config.yaml
arch: "tdnn"
model: "sound classifier"
dataset: "strings of digits, spoken by a formant synthesiser in many voices"
train_examples: 39062
gain_aug_db: 10
n_mels: 64
hop_length: 160
input: "log_mel"
spec_augment: true
win_length: 512
targets: ["last digit"]
num_classes: 10
norm: "batchnorm"
hidden_act: "relu"
depths: [16]
kernel_size: 5
stem: "single"
widths: [192]
loss: "cross_entropy"
init: "trunc_normal_002"
optimizer: "muon"
muon_scale: "match_rms_adamw"
learning_rate: 0.003
momentum: 0.95
nesterov: true
orthogonalizer: "newton_schulz_5"
adamw_lr_other_params: 0.0015
max_grad_norm: 3.0
max_steps: 22800
batch_size: 256
epochs: 149.4
lr_schedule: "wsd"
decay_fraction: 0.3
final_lr_fraction: 0.01
warmup_steps: 1140
weight_decay: 0.06
adamw_weight_decay_other_params: 0.05
Rows from block 9, named by matrix and row number. Each number is 128 + 32 x the weight over its row's rms, rounded and kept within 0 to 255. All counts start at 0. Numbers have three digits each. After the name is the row's rms in percent of the matrix's.
# conv: pointwise conv (model.blocks.9.conv.weight, 192x192x1), inputs 64-127
conv.0 096:146160115178125138176136111175147070136145053136199138115126201174069128123117078152046107146191117128117119086126183115143132123143147124124061121129083151063102100117118108111066140139114157
conv.1 098:126157172155085185116158127136139160076124072135145185108094101103135075125177125184136135109120100138171154177110142093131145134118129104077154218146126094109168126115196088181100090152143179
conv.2 091:136147106148136125127071113180066111079134124126064180150122084095091047109124135158158110132162168115132113051102119120072153159103111118146075104141085124130111158154133119132129128104153178
conv.3 097:076126137079155133095142131110096113081087144154173081121156104118137191172096125155169121144136132080170114110134087077163134174096072106137119124156187051138122179126102090108102140102154132
conv.4 101:130108160136097068146115113126119162104133141112133171164107083118116112075131102071094130161150121122141078092098172121122161139114136128129113136163161116157119137160117095129086129121101150
conv.5 091:142064127112163142125088074080083166143166093129123167153127192116067123126104125077163116096125129141143135107126090147084124128131120100116096106108117114117072117145112168151068057095108163
conv.6 100:108120142106085178091176131138135097093136115088120064122122110078059134123111113111145113086202191156113106089108120124101116206103071161127084121089101136094193095095158110143108100163132117
conv.7 098:084118167173140127158093145160096155104115119138097184114136150133160118154113046180134079178101197129121197118107125098137127074120139097135088084167113095172117117101126114100085085097219143
conv.8 100:123119130136133152151124149134121103133110105255121149101173111103123111122137109160121130143144170139143148124044113103080093154123173130150093093135102131186183131138128168147047107106145106
conv.9 093:185174101125145066104104054128114151099125133119090132110144133142134124112134121092185108135134048097132089117131118126110124140137103116093132140148099136145130119166130173109090137089205154
conv.10 098:154115143129161103082129112130077067065187140118141066138099077174133151127109155065143147083161184141112115118130118117114093088186109111066133127163115092133137121063194127175118123098167110
conv.11 111:118141123142121121143098103108064122126089090109142168070142147097121111097081162125146106123149120127096159134203092125190106186089123120171121137151176143105129094165130154111170097086107115
conv.12 098:085174189112102123126105119062142146121154133068107156137085153120090168062200103103058122119118125104187056093134127079080120118144138119202142119193186085069082143143093091166049126130093159
conv.13 097:166133072125121144078104182109121145100115072101149146117159079155128120123133127100140131079183133149113123138108075073177153140217032165108089167161137111133146096101181101120075073098164081
conv.14 110:088128070160078082136088156109076144218177069116024125136118074125158083101061124157128057153109079139128123214093114162148082116140116111124112162111139105105125142086133155098144130113170129
conv.15 091:146105125107105054149113121135118097109063165063162123196133097162095131150108118143121090117099120135148106147120108203111117078141148146054134107115131074146091155164163070181155122137127109
conv.16 103:124105103122112113142085083155089136107091117090148150071073119128088118087155146077118071131118085127139098111099116162117132144176083173097079064147134124144135102118121166113099082147142129
conv.17 101:040174072131148130104131126126127102096109101126112132136066104155139074133162096095180119083083147043087135119142103068128169055129137099124122095113087112159126098095171152089132134105142145
conv.18 094:132108098164105135133099077163097097099124168108124148133137097104114096085148158161087110185184152087147142110111113091132045182144071143129203095081093119050167168135157097111086164146142099
conv.19 101:146116103154104158121195152132124184174149098167101181171076085071149116080192123106149127124215095109121146136143170138144150111117096119089113178106117098148126143195123079115158082123042148
conv.20 094:134167067101153149184116115157138164131075145091161137076121149106154113108164129072140115111145169114104151109115113110162202080089066090168079132111129127177136093110128126053079131071142182
conv.21 096:120096139130087053114132111151080140152093131158113154161155052181132149125130085156116128098099208111103139178182105129111135114148176170103086108103144138157178117104068164152133127118153070
conv.22 103:122117137120131130102088070132158110102122109076217118104162123140196056067110102173190183091101141137132166179180140086147111135065072143068158119114066118109184102094088120158151168137088100
conv.23 113:126138065132063141096102116100158104137141139150059100123148088155074163168139152109192126169095104099086179211137108168112118128110158116188114100111113123119155099147149078114115118117121132
conv.24 096:111115151144101124094064128115105082170133110161123081081162092176141111143130125134085099066120136144111149101134097161129159142120133122138101108131099155068151091146155123133052169119087154
conv.25 106:158073093094135133187111135103127148096171131071166132099070095115095192178154115107145176134125151135151118170169115073117103105098181196152103099138118120124128132212078112159154123140110113
conv.26 102:127129148071091173165175114170103117145067115076161102132090139104095117118083161147096064105118100122124118176123130095129117150080151068136069095158138101086134131161099177103097172131150115
conv.27 094:151185093174080096129180082081089207146112103174162153108133128102094075086113137180144171175110160177087194150137160093112139127168183097135146151088111173099097129148066133146131133107121114
conv.28 086:095095151119176140126102147130106128097120115132132131125106171111108162089135112126162100127097123092133133171118097076130175139095017157092177128136087091130138113163210166067102171117150106
conv.29 101:112111143093121140134117084068102125139139150145126105172116107127131121101112117110106045148140115107113187080133128110122190138136068094110186126081180084086086179140140140124161146114097135
conv.30 095:102074148135152094084059158176151081147213150085101117182122125076086117088094096158106141135187183147165102098087147157112141144106151163165065132101136112124165165135185150085115072157137086
conv.31 097:173141127142138100125149134126162146120130128134118162135109148142100108131090151150092192120146083089184125131103186141154124120181157189076093107126155097099123134177088099128173104124117142
conv.32 097:086138131166186170150114097145166163145105113162104064171121153128138056125095148171128117099200126120105112156114126084138119111126156132117121081114118153117101146100126095171098087112177131
conv.33 110:105143090080134097112181141133128153062133153065165131145111079142151118059164104156108131143092098146180123142121087109115170137133103135136129073142134160085127088112088112113076098167164103
conv.34 093:121125180154184117131111141112133112137088142052120098131107090195088175138076147131094089176121108179094092111101158135137138116089103097130114086135148102150092096089102118128099142175102154
conv.35 108:168104173160190114150101201096136091084125119101126127127101128131124070149100161100081076151091122154202154140098115089135128114127059180126121150171124105083115105165187131108080130094103089
conv.36 115:182173125167131108090118084132117132134182088128111126082144109160113107094083132187190104167070121110093097121071141151115112126140133075112129112160106155127144079186157118167129146149093104
conv.37 106:114139157132111128122119148133077125127112148204098112138131106157042106094164115120121119161083094182151190187130091154102126092112139172181144109102157152116066118090180104130176110124142140
conv.38 112:114152115075091053142114129062149099156154106126110132113130083120125082138115120106123075148089121137128140160147127110132119222141073114155183144111151133127113138122139163078161132098148149
conv.39 101:173086109135066149150110096063127118171158149068110116128089129178121086112098173095170171141101116134137088104118167139152120144193106130105078144139152104122136077137178177201071138148111132
conv.40 086:134126111156153154154192125195162174109119140145140162078078188178154138172126164107071116159143099111128160121100047166098125133149145188054113097148148080121168103136095082098147135094149109
conv.41 106:192089152092095123175139146075130106161156114154109113111108129091156130162075138217071090137167117199117131124131128181132139089127151164094138160146130146118120166162156177078122097126098104
conv.42 101:158101107106099120173225137111100173149092127129147169145080086052158125109164111128098105168107134125086130150137167137146182158114128158100121155143124090129141123195166102120155062147061114
conv.43 098:133160079107155140113156139100120095155189125128126098094109152166177109142129105100126130206175149130062135130166171137148137113100106104182120147087173097178161125114089105134079110117099148
conv.44 103:098065109078137075117085095123139104131109098065159118160153115042107097152132123076151158116152146119097114123080090092101104099084082107094111099116094186116106072116152145091165115128086175
conv.45 092:150068122095151117085114141100113170113158152109084097140140128180103083055134159171136140094140189170175134093137144108073126136094104088092050165152122130160097113153079115106121165124080171
conv.46 095:139130109118065150139114099107065068129130132119186172128111132102158154173156096152089128098166098057115124173159118122115126162145128121117131137163139131175125135146175111119115136098155150
conv.47 100:183111117153069084096097147115137138137112133082113144085119111150116110142123124193076201082135171131184051139168130092146129173202185195133127121113112054131174139130101101212102140104123151
conv.48 088:144144110170066064086119167143037127115171115143157067147157121122128131147129101128141146119176115116148160148087139134162171125130126140087074108140057113205117144128079150123115108109097185
conv.49 104:127132118106157080138139173177090136120154104120105137078137125111099179113125136138110131126136059114125119099177045054138100078103111097106138113128163090106124114116176107110133127106098119
conv.50 091:141115105109122146149171120123119141098170119123129153096097147134111160102118164160159089096063141096207067117121049134140130116128155166124088118115188113132152105134145108169192075090133135
conv.51 114:153138209122115067085135133081114087102114105151188134125166108128110137108129148106185131097098158128150126172121148130107108117160096116140103146155109144104143133105117097152180114125152153
conv.52 097:124150136129132064127122133120126095160161126082116108176119113128131156137138121124125110104106201092139126150155151120108113138161088255142110142167099134069115135141120141113063052153160171
conv.53 094:105114116171084135097132102100080137114122090105181111079189089155143119141149112081128155114129134079111165077159152114160155108121086136115109102109091166130063086153087121169123152130158162
conv.54 106:121121083109162165100106138107082107101083066118102107122154128158133112115164165119160199090094123140094156122125126158124100122147194122126135166090102192108162135140102159171111048102158055
conv.55 095:099034137157126174099151117128140150126153158136164090066137104168164158126108166165166115106128127119133202142154118147134084140171116082170119142104121134101094113110203114192169135097041116
conv.56 089:053114183092125071124123120117123101081138112119043123178073123118140026149064175151085105147115129113114080136122163135130134186105117143121121115087138069128165117075107173107075180126133188
conv.57 099:149079174117131124088145097088112081086089155076150144126189158135094101145124178186170140105117072129096176137190106104090077110109195130155103089139102166107120177148116160177094122121135132
conv.58 095:113135125175111165083093060110139090127097109162079124168099155112090154108095124128103103124210161090201132154118121091084143194175114203114130107103166129154163143133094124222140119082139091
conv.59 091:117114139093122094109102078201149070084136145121103138189139132152149099168106181128163096108160153099109096101139172103184107100119124174131172107129134088186058098101129191144164113037104122
conv.60 089:052118154130096140115156108123076098095099078127176118161118159120121103119133099121147136114181137049059141120144079161107132074073142121141125105096089107133057146100131070078165157149159105
conv.61 093:088145112144101106081082149124104204113042108130101035193182135105117120132122053123128101188110168088160118166128134114116134077107106123119092153162101108095080138153111127152093122122164165
conv.62 105:105137115125110079099119110108128143133127087157118091175091125144091094146153108100162112135164137062142112159150094109079131085091115193141115132143166097110161114145097118125073086255080116
conv.63 096:140100141129135172117149100107113117102097103134105097072186104173139138151108180083139047124163125131107103158082113126182132155177114071184183087136119110074100091096096138189139140163091125
conv.64 100:168134143091106112122163100134098153148172110110089109145155135094123133146174125085108122127109136168176146100122199147109090138131117109202139068160144077059134145139149123168148114183087205
conv.65 093:104144112119103150111098121049123155081151159101185094133141133052102146140156085098149128150094159047101120103109139152135106128137099079130142080155110145112143111183119142064102128095155143
conv.66 099:102129117138116065169130115166179164182148108081129153187213096160164108059128139054112101104108102117177101094166140167092099150143117132160096144139131090103117119152145096207160146109121115
conv.67 106:093149173053167151158183151053156147140143107155130126095164092134150093126181133129146117073083158082129139113070117148136093084151162152177172162211146157138147121143115137121148102035116120
conv.68 112:140121076181137133087129131081075162089137246150129064139199087146123083141144185091153142051110169117104113153088119082111152118130109110125137117125079109142182180170218111132099147109131093
conv.69 103:119110131119158099108069181112125096093161162157134102179095106066083075076204163076131096100120135095151175076100131126171095133102112170122146114169149114139172170165100082148072136123133132
conv.70 094:125098207094103115086188103092182163118108119071150087116124076071201141097156094123140127124122134114100191159131128153118089127148089094151158137096152117085157093117119140148127143179181111
conv.71 100:102127139103037160141143122133106153135128123093071158102122133122155155120091111144097112070133126148133109113121170085106152154119170125138097133073187097126085113104071159076102135104092133
conv.72 112:132167129077145114129138121120077138107112114113224127093139109125075099133149106114106097129127123157120144121080176093120036128123120122132132167139122082127151101105171083100115110184130109
conv.73 104:117175120114128119149133083138088135115150153107115121128169088105132095130084166057133168135145100143120098078110195053137099084155180090132182114137129124098091131124092141154097068101119158
conv.74 090:160141144108161151123123079161108086105100162116073129102160122083168113160096125096083099103099114121088066093141116169140211151119153134067098140092133193134176142097106138103133096152072139
conv.75 089:137127121183206150153119138173094170160140174101104111105135110079131067074184112076087105130134111134134096134127081106124205148061120196112110126120102141166140073175111142140129119148145086
conv.76 098:089109107131156166166158153151130188146092122160175138075134155150132105131112081122107143157161168107081130190133115138170154131091095089176127115134193094089140177081137128125080083136135180
conv.77 112:086131177112133123134107078137150156126084159131134158118095099118078120149128147100086085145118124132165169087056136103096111107155118130146067101162133107152113116135229126143175171209140172
conv.78 096:176102085144099165087164133134132141166136064189112133102134125102094153115115131162058144086131077134172105149151069147100159065126125157117079175143151120090135195166128095104102083116082112
conv.79 106:193164079107144083151145139106102151152193131090166084119134136122140142164158121128158087160116134162170106137054095120188134061173132116126077185101124110199108113157095155104122132084135130
conv.80 103:155116124141098135130064065169106098155146103105148124096112145129114094146094131114133131082102125117085214154125122090146153114108105102128093074120122212130140147116170110082100142084136144
conv.81 088:140153152102103078100192040123126159038095126140127104152148136144099098129118099156111158159120087117133083083078154122090160137085098092143157127138178150120157137093130101085096153186149087
conv.82 112:131097178143144060123141123126091145079172163166170118126160128176094151134136105115132080137081112144149079139138101122136177110130153142116064089107131102070086083094131139168122089108134172
conv.83 100:117126100133106121097118107102113078137162129070089084158114101114103105125205153159122112098122139154140125224108141100113070151138179105156129110085115065132136178178136160131110115121133151
conv.84 099:191108159114086182145136046079076120121083120147081177155109122194097104119088171115125098121114105116080189114142134126145164112097122181115140125139177136173066125130192243167126153168151135
conv.85 102:160137097198150062128061180086095177096079154097179090095186143158128189101131174145114108117107167088135097136104136095187124095181113135124109133115132114137104143160159127066109126082144128
conv.86 086:135073114091113123136102072106138114162179127118063143145093063086099118080129085121096171152089136118121165155167068133146120060097133127145107095129113128142082131194110195112145100132136095
conv.87 107:123147114118167112103099132107089123149092106198164108140123103107146107059081185152092145132192178160112109082166148098111139057103135158075175117109155175082152174128080127157068123160101129
conv.88 100:093173151126146158131161130104153125095133115128069101116089127107148119125136128190130111091159089137122132105087076148108086108105116208188191104177136128116088147129104162113121113131145156
conv.89 102:128078066209151154183131156175084123109121142167087098116149193101135101169109112134105097116058159112092130168075164108118147081128149103125085135098131120089092096152040094116092123121156146
conv.90 110:076075111141108150152145124095130109123170100129071134135191148217124106128146145139153103113141138101094059197096070136103175130155103107086131061177154094140096237083110098148107066165131125
conv.91 090:115119111113175107077139069165090121135124116089145105185154087098103072052118173089096054197144148100165102148087069071096121163115134163129139170125153103088122127160147073072142074139145147
conv.92 096:210155099106118113077072116122133091158143096090152159088134095161096103113124076126102112092092128146166067046118155102179091113137093087081094066073141130107113132100112138105105123129126066
conv.93 103:148203112138143123115086125184158093127131159130091123070137123157178089169103123109126112161189145108092107081125118140155089113106146128113167141133102192147077101119156118134107077107184097
conv.94 095:122067152162178152073115076082113170129114096112118102116173155104083125084097091163086146139075094152138164119160113106135156079120114114170120067163142138122079163182081117176048113076139121
conv.95 099:176074124103106177134133126095116045068150147145137117155128118120128084069130142158181209138126172119148134112223112186137100173158143121129108079150155139101172102139077119121139129167119022
conv.96 098:100106124129113145166123190018110118111156106137149140133174118089131125085169149152106042139096124082144076122080086108113068109143143152127130101113095178083146153114101171162136193125104168
conv.97 091:095090150123151102177087077097074193108144127141120134101104174157124160120121137139137108098098096124116080186103137096052128091124030178171071096126119089101119191150144122083066123113123148
conv.98 113:093169139197064119115133125116181129148116196141190091163148086072078109102165089198104152087173130079118067126164140066130153078129116092110131165092113150098130090143141119142162122101066172
conv.99 099:168106131086101146099144162119111072110146131139097082090160128104111122101068086165129161108174086110084130130149098059140115168138125058142100129119151089129164072089099157117126142116137166
conv.100 089:127128163155167137115165107110127067130151104151138120101078106175107151118069112113133162133064084107146111127178068094156161128113144095078099143138170061127055143073121152060170103133120063
conv.101 107:150132113200151110108078090140114104047136177163138174129163093100107144124138169127167106131126136163137076093081132035150118140112180098084157109113096057140123098161123143119151121139147121
conv.102 100:127127107093050163107144137106111165153149163090072067144138109090106110118146117174141139166160150143123110177114101147084161178098126109078122127120134123137076164158076128085153120113165099
conv.103 102:101130078120150121093083150098097164109082151133115101137176185105105135139159156166103148113146172122137090108132146091115098130057106176096084072140157132076153116193122105134153143074115126
conv.104 089:129161119130101110131128081089075135098159078083138102151167138126119105133160090169121156064099117142143162135171141165114146128094080117118112165113106148161152137073077111115206135120106067
conv.105 096:109117109094083114184201052090105082163148041082054126060054158098120161109161123099115107159117151111121147135147122103139159147102097142134132108097130176097112101102090161151197129112103115
conv.106 103:115117099121125143126109128144113109139188166074139118141199073129127103068172148130167161116186129127110139197136128046150118073097093164121112098106166154091125127093104152138186142105162050
conv.107 109:080141121099144079152115142170144078097121122046167092132183126095091152135135079205117169144175175121126058143157109134107076141116142135036124118124079056040085142094097106084132083219093157
conv.108 097:101141114144116091094124127200151151107135133140138124206098151070074109134097141127139156109130134145142194168106195157181130169152125140086152169139183147139179133100081120177090132111127156
conv.109 101:158122105124129065104130114145099121152111104109129101175119089095101089034141064071113154133109105133149168160094124153093098121120018109108185191171153134136056101158107078077176137120177121
conv.110 096:184105135122160140153148129096083143097097116170174099092143170122090158086108141114098113145100163159137121133045105146148154133154126110072120101132137096103118120075139096129133145162133063
conv.111 095:134111173112135132157154126122190069159115117116129119084138083108161078084138193117114141095129080143148151171158151156128122103120138145194171064104157095114106139128106192116139181120087139
conv.112 105:115095121164147164136124119113153142126165159072138100091098100079131140120138129072111174104139141118159141149148112152145178082108234074179059150184151127117234126163097152169140106114066155
conv.113 110:167151193126120098116104145137077105072143189106068142131137153121099105119120183131130200115084121193154152171107093113177145137116148087101166148101126083154158160115130156101116145222114097
conv.114 111:148142119157145114149154115066135110138143114180100183099109125118086115149123113105118129125105159097137107138113112094158112128135146069142199114177140139102120128106148112093137096161089143
conv.115 093:142098173127164144122121172147164095155152138148112083136155094115144116104104150133046158093136104122089063112129130107154139137102129120100104127183159077131165147161149172186086157149125148
conv.116 099:091096134109118175141164099118150052127121140159189133145164112127171160093124203134111149108142136091053084145121076166098206156098122151153145127143098119163093112141103145096138212099129146
conv.117 096:089135168184098103100110051088131111052136148193120141105157111156070140209176131135132094120146142111166170108109127086157086126104165113136180119125124119128115152204174146070116116123201175
conv.118 115:201126165079221170070163134165106139120109081153079116140135115123081122117161112139088077057116128134134120182118098104119178112142118090142099130171141155204143119145139157117103152115143142
conv.119 103:113136089128065152155130077110134128198071094129177176115134156119099088105167085137104130069106108168157078134185150180097125207116107138116124198088109110117085114105076170113169141095123114
conv.120 109:105108149113167100117063098139107150125071120081071128173140109161118093191149106131127118080103095135100117070161127168161071192162117155139117125102158130099146112087111148182204104159109086
conv.121 106:212116154126104079143078070096104125177104127127173139044137107088127153153125113183121133158165149153151174109120166140130158141182135137114100104168117156096098128104142126133121111127079095
conv.122 092:133120106107133099141222137114112153106217120090114175111193126102146146060144115131104169077114117100130184116105150179131107132085084100061080108115088106152103172136153108111142092110184155
conv.123 094:140125134095179071121166139102090174151095092212125149109157170128149180143112081077109132134116181140108091151146067060107112102093139104144124146110111156152131136123117120120168098151120083
conv.124 107:098107142110143142076097121115158110157114068134147137135137158120213100092116120203120111158121157146122152101107116176104129202180081127104127088132151119153124175081090103097113099082110119
conv.125 117:194117191086103141078106108102118077133111166093101131170104108166160055116165136101165173140130154140164102097155124165116142100141120116182169085118130086172146109162131088156178133133169191
conv.126 090:121163114195166132103139120144095177119146128101128104159135123096155099109183133115098095121133146128145116177099083091106092120093113132072130112118174183143141082125166135088177134116127066
conv.127 092:077106128097150120124090076091151110153131085125108124091139160143090106138114115110074095108086098116154086093116084147132115098128094121207153124210111122121105084150150072133032141189128158
conv.128 095:125096125125189203154109118088163112105160109128170101141130076127118180081107100125123119145091153106096155130125185170080140118098116133143106108136117093126086078105098162122129159094144167
conv.129 107:167092056157170182109084109095185113150197122160189082176122148117095089125157130128102101086165156130146103077147121101123144100111135115162106138100113016115114114121141140150109073127083140
conv.130 100:140127097201140092143163121155107119095123133094160133120106124104095113110149118162135104104120127134198093107143128181163136128164193207126127087114128144064104153218126115134142088123103091
conv.131 104:141128140135132162139113117136140109155128101157138177221144157144147132162144151069111109151123150144144131121107154133143146117126127101111152053162121131168137134149139170143113125104079205
conv.132 095:095167132178121096133086123032099146111085134110141067147132163148117120112085193085160101124171116099090079142149135146189148100096122150157168113154140089112095139125125075076094143153124137
conv.133 112:147167141148117134119108118151097118073103091135132140128158135104120126149051068156103130129206141130082127127143116159115185127162090113142089046170088129120119099102156133111170157146110177
conv.134 099:070087160158104130101147123129110116166142086234095122160152196130088104118133113092107090133121204104136139107123066106067094100105115215148120166140163107174095101115173109130138137059088124
conv.135 087:103114162176051079157088109205119117103157140082030115170180095132100140153154160118070069118133125104146091158115096063146161138076180137158140137187111148171107139122147137108151119106132172
conv.136 107:143140157065107155103050118158092135110093167161127136128159122127129136149056138079188130133088118121094204150145156122145122141081087109193108113107097130089114086129127111123126130074126129
conv.137 114:125174119117096152074123130170090144094146093119177136111075116081105120133172124093104076189117161125138093072161129147184072134097089134092116127142146106064143126130121188186142142139094119
conv.138 091:090142148137125145106150093128117165114135161153110106122153122127132158133155112141052080167078131104153173093148120109164153122103092110183096131115111085139125077161117099065140085130117139
conv.139 113:138137141086160150149122120128119079134095145158084121244109179128148103084184178148136143117083115117086105105163142156135090058139099176096075125129142080126148143181100112117124103134181140
conv.140 111:109169151137135112117140101146086124143101199221105116121133072175130120128127115125119154107190136111138092124085093149133109104142052115149127165106123170119166137090092154126116116102181137
conv.141 092:136120117119144136065129140117106184124110166130145096141141113117170108137150123136121089129153119090110154153074114126121084112139083148129075134130114150141091169122089153087174163102109066
conv.142 095:120079114124116107121120241153141147141170065087132156146156169086108124136104138136137108134090116115106117090135113110096160122162085090137160141156120136148181095101203065120098160099114105
conv.143 090:131118204125160164105094108122094177098128104086074128093152136171130109036114177112117115083121126124142163090109099140128105172099152125144157126155145179120101103113093081082136135204089166
conv.144 082:132144139199154105158121146083122133125149053103105170072106118130076157104123132111084156124160125142189136083144130074070105149144093127121119126105051078132112124114117139105139165071057149
conv.145 106:161077102093102120140109141091093166132152228190114130136132104135110085153177135102098166152139066120128085135158092130127140166152127134134091231106127141162111172136191115125118105110110113
conv.146 098:104113119126125098152114130148153127087078161057159137132113141106089125086119116129156146162148171075061108118088100112120111141133123134130084124138115128086117153144133094128085148147131091
conv.147 106:091106073143103089099088165116128133172126141189088160168121127133056139111125110126117145160152152137131098158160099125144104104056093096138094136106112073108096138117095123053109136140180099
conv.148 102:080116120149058125109184093100103066160143095138109105148145124127113113135058134184086133146099168137114148114064111104125186164096140098149080134098162121137079122077070177132102178149148107
conv.149 099:158118130115112152074191124150061168130166101210154112162145132110082186147059085088119110082108100130169158148171172140101139144107140146118185072085124117126105175075112115173138114172150118
conv.150 104:172145192095116112140110087145204111175200131083124116120078104166133091123178146129085125114093129151172107088128124160124134106164095161111158147121136092184108153153153076139112113138129105
conv.151 107:079111135107160143098086097113112089117165082230116134198086100134096098108152125188115116102088141095143135109156135046133162112091149180075136136116123120170126088116087110100144108091138116
conv.152 097:140160114092142051184095088060138117138104116156190110149106127145107075155116124186152145126063182137146146123122095067091130081117169125119079177137120147112136117108107139163115161079209105
conv.153 098:148090047140185147054074109173082113125069105099074084089044147135088107154143143128095171059118124123113125112092110125138107117141090192070119154121140161128083123102091161099092106142104074
conv.154 093:089200065178108087125104116105066127112128092143157165100123082111150091101094202144093094169146122142139128137143186149195098141107119071129137106075134113086125128126129124140135134121137136
conv.155 109:120114126146109107124148060094120132116129142059130127138117119121162095128162137105151086106167117137140072137067081129118126151143132155173119146058143135120080066158064098131127151044133085
conv.156 091:091115117118136137087131131097092090091208172146130109099102099102082104163096079158079149144115092126139107123119122181120108115079149164154062096111083105133114196143191119076124124147084091
conv.157 105:075092121140144122127117147148149161102128126074103132068117074161124129084175112160112099134160121132144099129134146120069145107145154147112081110126135175102168172156126095117197115115130128
conv.158 095:109100083129129142146143121153167081059132148131072109119125070194090082096096122158112129132146167117133076123155144041123105146143126135142129149107087097112136190088077120130087183149096187
conv.159 105:121120149047054083108100142155155141113120103124117111094180079152151166087159133135075107095128112141161106086106116121159122171135110203107131148159198135147139174175168168173071124105150083
conv.160 098:125117161092091130094180174089123140106122161095090188161121180129098102098139081115136088023114090149192096178109078114172076098135104100159129142100140148087085115180145172154184145133138121
conv.161 088:086145096161106080129149169147118130132089071088137180117126073141141142115092153124103078158136199149139113121132087130165113155092139064094074120141133092100126114082061092174162070207076128
conv.162 115:160097143095084102143114127093144170093114053161127081193156180076159119208113128116137125108179194160138081122127042124131107079134105131129110106162125153165100144111125176129105131134063125
conv.163 088:080089115173202133135167145174139143145086163073172089117150110112143095105144117104158187142168119099136084131126167083123180120144116204152117094174124101120205133138124104117108217072140078
conv.164 117:118117134077060108141092162092154102089133116114111151195157105127147127169142096071101119143102123102165154216093089087084134167132090143119168181148058184130131197090120153100193118060069157
conv.165 091:102125108116220112093118132124149133155116123089159142160163145099121103090090114090098140122194144140121124132097139075127127097130100086187126105095114047166088120064091126136093164105149097
conv.166 103:105077138130119117157108126099127131149195150135062119114114166097094127152102101175130166184110120132113229131140139112137170133104127144106072131129079155060123127193089085179130133125124175
conv.167 097:123071160171124114140131074094153175144186166146061107165148153117110123144129158146101142101138160145128090102129137113169058148128144082080187109151174083170092178117150153133060103110141118
conv.168 106:131133084109105095122134224190097112149134203192094140125151136139128138122156197069151129079149095169155157097096148160181167131161176158126117137133123103142160114175084155111100125124133132
conv.169 106:172079128162076117143103126182131143095148160111187160114131105084160128124150140161041171099109094141130127083169137178133060169120152137124130132117097095160088100187147152096099104154152163
conv.170 094:109146114135137071150187151151129187130109137111081179138138062080161134170119102120157167180136147150146123161155125117095083155097094185102083154077102195115102133068092149130097096136196135
conv.171 097:102146144142110104125094121147099169162109140148077142067086146152135116139139078161131125136154094084227118152113137112167185138102151177187116093108176100103135145137131173133146151129126133
conv.172 096:119074099106153079189107153058097147079104129129152147163080119136170130113117149150125152132125167080183110061168185152154150136171164131093097081156119110094146134163164118105087079166128079
conv.173 092:126128071119185147154094059122155105136102122069124105132114150113119103143127166077125096117143144155139137118078101100194145109088125179137063138133140088086139165081137167117073086114115126
conv.174 097:166202177104133184152114116150145119125186151119153111159134142123117178094062139157181062102128125123104156121107176151115081121162141149122141156141113071202136118084121134189084088088120139
conv.175 104:100145162141095134174138174171140125152111114134151171150142105191150145130158147094137152112142137172125111143101167158080141171141097121145156127106204102140119087140092147133177077112056142
conv.176 090:056051163154112128130121128133165143129115121098142117146130133132123115138142182096143140148141112112146062088164140127139115120089114095164200179151136144109129174106096109091176132136148140
conv.177 098:081115088093109166124134124094103133181134151141119090067118107140152121134127117153088118123161106104145105163127148151130108148146169135067069109115171141133166164091151168212092176085131148
conv.178 097:136118066112132123102094101103093134121158165144111139156133132188114119220104131190091094127144105085147114110111104128113095165114115216090093129181153111130100154140077107138051100084100137
conv.179 086:143095139124076096091124133118107142140104093073153139146107146141058163145136150151170130108189078142165142086161173084081110110109137082110099080148137104076135131117074062157134125086141120
conv.180 098:148131101131122050140122098078107124174144105133148161148151117164144061123099072136166135136203092163110107139119081136108117108106189092103169159092154167126103105107160124109106058127150110
conv.181 094:134083058092107099153091133076088142129125102133126111159161103162197169131107110163072113159157113132147102168090080117133072181111124109154116135137201116172115065093118087157094149118131094
conv.182 108:125180133111095141057145146103177127133070156111130147141129085100112092117143105091124085092168138163154170156070096127159118067138143071171156184145133126126175147107226145146121092156092109
conv.183 107:117142101172062138095092134127146134183140093088163092084168093087133044183168109075088106150091120119157128169150098143103128126109172091169152173135151139141220148175114086160137118114110072
conv.184 093:122075159089106080090125123078111094103128140145110107166148081155088170134114111133149192147117133146177137114162143063080127149121108180099110139157086052118140114118113154105131144131101106
conv.185 103:105105145101129081128165086167068144120071128121132169120193134119149106150130111109197138113142131094146151160091154154000079089096149128130141123085117088101111091130102153164194128156125174
conv.186 105:132080093138150108154139131103116158114059154157083126128089155184134135154159143197122095112221126122118113085126129094117150102114065213090149000093161165099133115202149111084131099107076151
conv.187 101:099085176094160165101117163116082120144123153088159130145133140154131150083110103126144132049167123048101140120100154099173123160103127142096100147159121144107145138082073154097173183185124152
conv.188 114:113141107163128170131094168075159131126115061100161152098130134113105166119125165169173169127133140143123087082127126180131155114109158113154107222130094115112145176116135076169084097107048139
conv.189 105:152154178138154169126103136094101075163128138147141088122151208129099140109146136153148118138147098163100162149108135100120120076160140155120125145125133167103058199114100082135094105112081105
conv.190 104:089061118101146081120128103113079079113173118114165124168183182093060173195187111138122100177098129088033157108133135146091087146160129132132119125145087095124102140118127152105125128083167132